From a checkpoint of a small sound classifier.
Data: trained on synthesised imitations of 52 everyday sounds, one a clip, 149.4 epochs.
Rows from block 2 of a small sound classifier, named by matrix and row number. Rows with one number within an expert belong to one neuron, the router's apart. Each number is 128 + 32 x the weight over its row's rms, rounded and kept within 0 to 255. All counts start at 0.
Before each expert's rows are labels from the 100 clips, of 14848, where the router gives the expert most weight on average: "top examples" is what is common among them. Only what is clearly more common there than usual is listed. The data: synthesised imitations of 52 everyday sounds, one a clip.
# router: slot weights (model.blocks.2.mlp.router.weight, 16x128, trained with AdamW), inputs 0-42
# gate: expert gate (model.blocks.2.mlp.gate, 16x64x128), inputs 0-42
# up: expert up (model.blocks.2.mlp.up, 16x64x128), inputs 0-42
# down: expert down (model.blocks.2.mlp.down, 16x128x64, transposed), outputs 0-42

# expert 6
top examples: people; chatter
router.6 [138 105 120 118 158 157 124  86 132 177  75 110 137  92  99 126 100 185 148 151 109 151 120 113 100 132 150 137 123 125 172 174 189 132 126 156 127  95 118 119 174 110 105]
gate.0 [125  98  97  85 159 124 136 145  95 116 188 125 142 160 137 104 159 105 156 119 138 181 124 160  77 123 116 121 141 111 132 132 125 164 168  55  92 123 161 115 152 136 123]
up.0 [107  72 138 129 165 144 189 175  54 179 113 155 143 123 125 107 129 115 139 154 168 140 175  95 150  73 183 120 125 146 122 131 121 132  85 117 163 162  61 130 138  74 147]
down.0 [191 153 146 164  80 157 140 141 181 124 154 130 127 171 110 115 167 100 131 115 153  94 142 101 150  90 143 110 134 132 141 217 145  72 122 161 132 147 185 119 146 125 106]
gate.1 [120 137 113 147 148 115 148 130  93  64 110 140 121 123 105  84 154 133 135  80 111 128 153 155  97  82 131 113 198 130 160 108 149 197 149 199 175 153 135 169 137 154 153]
up.1 [142 110 131 108 111 122 117  93  99 139 165 134 122 133 166 144 125 104  51 209 131 170 135  97 179 176 113  83 158 146 131  99 157 159 124  68  61 174 120 135  87  57  91]
down.1 [172 171 124 112 123 167  86 101 124  92 165 103 173  92 110 127  93 131 120 183 118  82 110 102 149 160 166  77  88 156  75 138 102 127 101 114 144  82 122 126 121 107  84]

# expert 12
top examples: machines and effects; spray hiss
router.12 [158 137 132  84 130 133 132 146 148 109  98 152 136 151  92 120 141  84 131 111  91 142 168 109 118 114 125 112 130 103 130 134 107  86 115 149 123  90 121  90 134  81  87]
gate.21 [109 145 126 116 120 155 127 127  93 178 139  96  99 107 163 120 106 151 130 130  94 166  93 139 124 135  93 122 129 128 126  73 133  99 134 162 126 140 126 174 173 131 128]
up.21 [132 110 130 141 147  77 125 119 159 101 105 154 152 143  85 143 171 113 129 113 156 105 163 130 142 124 145 151 136 137 143 168 135 177 124  74 115 109 144 108  89 137 125]
down.21 [149 122 142 155 159 112 129  86  98  61 118 167 179 111 106 103 137 126  91  85 119 125 132 106 138 111 111 129 122 156 143  52 118 149  94 109 149 209 144  50 166 142 116]
gate.22 [127 123 131 138 114 138  77 137 159 152 175 115  86  85 119 110  85 179 118 145 143 105  69  95 150 164 114 154 166 181 133  68 154 141 136 149  94 192 146 134 154 129  82]
up.22 [118 126 139 122 138 146 183 127 104 101  78 133 179 188 119 143 165 108 142 140 126 162 188 151 117  70 152  98  75  62  90 195 109 113 163 112 150  69 105 114 103 111 167]
down.22 [125  94 162 103  79 205 161 131 135 128 153  54 128 127 108 170 100 180 123  93 116  79 118  98 169  69 159 148 153 174 161 116 116 158 125 168 134 112 172 136 193 175  80]

# expert 14
top examples: animals; crickets
router.14 [122 118 127 109 167 113 122  95  59 141  92 194 161 165 116 181  76 168 123 158 225 145 153 121 121 174 103 115 106  94 164 185 112 153 104 117 169 108 128 128  89 118 164]
gate.21 [155  58 132 204 146 148 103 158 130 170 184 138 150 126  99 125 113 142 119 127 109  89 128 141 161 167 188 148 173 134 129  87 142 165  95  92 172 145 102 207  80 120  71]
up.21 [103  99 115 157 117 110 102 171 125 140 201  91 134 127 182 113 143 174  61  73 110 176 115 132 184 167 194 109 120 125 116 140 155 107  92  87 177 125 125 172  96 173 138]
down.21 [189  95 127 147 120  87 189 127 180 103  77 118  90 175  91 123 107  98 147 156 117 229 147 163 161 153 113 150  86 133 135 121 157  99 110 141 118 133 186 115 111 101 113]
gate.22 [133  93 148  88 135 147 138  96  92 149 111 119  76  76  99 112 136 142 211 186 129  90 125 139  74  77  90  82  89 149 180 130 115  88  51 156  74 152  96 148 165 126  80]
up.22 [120 141 128 199 116 140 136 140 160  98  96 137 131 106 192 167 166 137 107  71  93 176 155  92 126  54 195 148 141 177  48  78 122 118 159 105 175 135 137 150  91 100 158]
down.22 [ 74  89 128 103 137 185 124  99 189 125 103 129 135 122 147 121  93 137  92  92 114 170 123 150 130 112 112  76 106  99  94 110  67 193  93 156 140 102 111 145  94  69  92]

# expert 15
top examples: music; drum roll
router.15 [115 207 135 157 173 155 134 143  95 104 115 113  89 148 150 130 123 117 173 162 148 161 125 125 109 108 105 117 117  86 121 109 148 186 183  96  88 109 126  92  74  92 128]
gate.0 [121 222 158  73  92 160 109 126  65 142  96  90 165 165 103 155 116 144 117 120  82 124 144 101 148 137 136 144 121 105 131  95 152 117  96 143 105 140 157  80  96 137  38]
up.0 [ 86  64 129 133  87 180 132 142 146 154 145 145  84 119 174 149 165 163 178 204 118 122 162 162 104  73  93 106 142 138 105 192 100 167 128 139  80 120  86 146  95 133 155]
down.0 [159 131 124 118 201 126 100 149 166 193 181 131 108 134 129 106  83  73 118 112 143 201 134 138 118 138 122 212 152 138 145  97  77 138 131 166  99 155 139 118 104  63  81]
gate.1 [160  85 150 118 130  48 142 155  61  91 163  98 163  78 140 152 124 146  78 112 116 170 143 139 110 107  94 103 203 103 134 112 201 130  77 100 138 118 128  82  96 159 152]
up.1 [116 149 124 116 149  67 176 175  46 126 125 115 146 127 129 143  71 158  56 121 128 155 164  99 131  93  97 162 147 163 145 138 206  32 128 137 195 110 113 100 104 102 173]
down.1 [122 119  91 126 100 130 128  92  86 119 135 147 100  59 174 103 106 168 172 167 130 159 112 178 182 144 126 100  59 101  93 127 104 133 141 140 130 115 132 125 148 111 128]

# expert 5
top examples: muffled (low-pass); people; chatter
router.5 [ 95 171 150 126 175  91 112  83 122 131  90 125 174 164 141 135 126 165 144  83 118 112 108  73  93  87 137  93 127 114 169 123 166  95 113 125 152  90 118  90 126 120 119]
gate.0 [ 39 145 161 146  97 129 110 129 108 116 171 129 135 135  97 100 143 152  92 100  91 189 135 162  95  72 105 119 138 101  74 183 139 144 144  99 168 127  93 245 207 146 168]
up.0 [ 81 171 146 129 148  82 163  81 167 209  99 125  87  96 139  91 145 216 138 118 104 156  81 134 101 122 100 186 179 122 122 126 175 136 132  78 152 143  68 193 177 164 126]
down.0 [ 67 133 160 179 125 136 135  94 158 169 172 198 190  94 102 150 202 113 198 126  98 101 108 158 131 182 109 136 101 161 148  97 136 143 171 110  93 130  67  74  80 120  48]
gate.1 [134 123  87 122 108  98 168 108 218  67 159 121 153 187  95  75  51  83 162 140 128 113 143 124 125 165 131 149 137 117 131 119 108 232  92 144 164 167  83 142  89  90  62]
up.1 [114 174  91 141 105 116 136  71 218  78 139 119 175 133 104 120 112 135 140  83 104 144 145 135 116 151  98 126 159 111 136 134 106 196 112 175 115 140 101 137 111  52  85]
down.1 [111 139 127  79 124  86 131  99 122 213  93 126  95  91  76 202  78 153 105  84  88 125 103  88 106 109 151  79 131 127 143 131 127  75 159  84 155 101 161 136 114 103 167]

# expert 13
top examples: crying baby; melody
router.13 [121 138 142 124 165 130  93 125 172 102 116 121  52 114 123  84 122 118  91 152 209 124 146 111 131 125 128  84 110  97 153 142 119 127 116 167 163 131 169 130 176 126 117]
gate.0 [166  91 125 145  76 142 136 162 156  88 150 141  66 109 129  67 130 132 109 107 186  96 104 102 127 134 167 152 109  73  96  89 176 140 152 143 139 175  99 192 156 161 122]
up.0 [124 169  63 131 138 157  98 109 104 152  86 115 146 167 122 176 157 131 132 151 124 108 118 153 119 134 146  67 146 151 151 139  81 106 178 114  98  88 174 103 147  69 135]
down.0 [184 142 166 209 157 154  78 120 136 126 117  96 125 176 185 142 113  57 168 143 154 163 147 116 143 128 111  91 142 109  96  54 101 150 116  87 117 123  99 113 103 116 130]
gate.1 [129 179 140 112 108 108 127 115 125 145  90 127 113 109 129 123 150 144 163 146 162  82  58 134 160  88 143 107 175 148  99 146 191 108 100 118 186 149  90  99 109 124  62]
up.1 [115 110  63 145  95 139 107  73 102 118  79 161 151 160 120 142 118 122 138  24 138 165 141 116 157 114 160 123 120 134 167 122  71  86 126 121  97 143 122 127 155 186 116]
down.1 [132 112 107 119 146  77 151 208 126 187 140 172 118 192 131 146 204 140 119 123 151 151 128 128 150 100 203 133  77 128 146 102 176 102 180 133  69 118  87 154 123 134 147]

# expert 2
top examples: nature; rain; reverberation; text has "reverberant"
router.2 [105 192 134  93 163 144 107 148 163 104 112 106 120 149 154 147 126 147 135 167  98  92  92  92  67 108 100 104 100 121 163 159 105 111 161  74  71  92 194 120 164  96 101]
gate.0 [ 90 122 139  95 173 132 116 100  88 145 106  99 159 152 239 117 172 162 108 162 132 184 128 161 105 124 116 128 113  88 130 152 147 162 133 163 175 143 111 125 203  99 189]
up.0 [111 132 132 104 180 131 127 113  96 133 103 114 152 138 229 124 160 162  94 168 130 174 148 144 115 139 101 136  91  91 135 168 154 185 164 165 214 133 117 109 192 102 195]
down.0 [163 165 108 127 142  89 113 152 121 129 183 137  87 153 203 122 125  90 139 154 128  88 141 176 140 133 127 130 173 198  74 123  89 126 115 109  96  89 124 165 153 136 114]
gate.1 [115  67 120 134 120 134 171 154 142  89 138 135  81 171 147 129 138 120  68 128 127 112 110 141  73 130  98 199  98 146 123  85 109 121 137 159 196 161 108 126 101 186 135]
up.1 [123 101 124 118 146 123 164 143 100 126 133 112  79 175 140 126 127 132  46  75 127  96 105 141 114 131 104 230 118 140 146 136 135 102 180 170 217 134  90 116  74 175 146]
down.1 [143  98  96 136 115 101 140  95 144 119 113 140 136 101 131 110 105 172 103 166 151  95 181 149 101 158 156  64 206  71 138 138 110  91 136  86  88 102 125 137 111 111 123]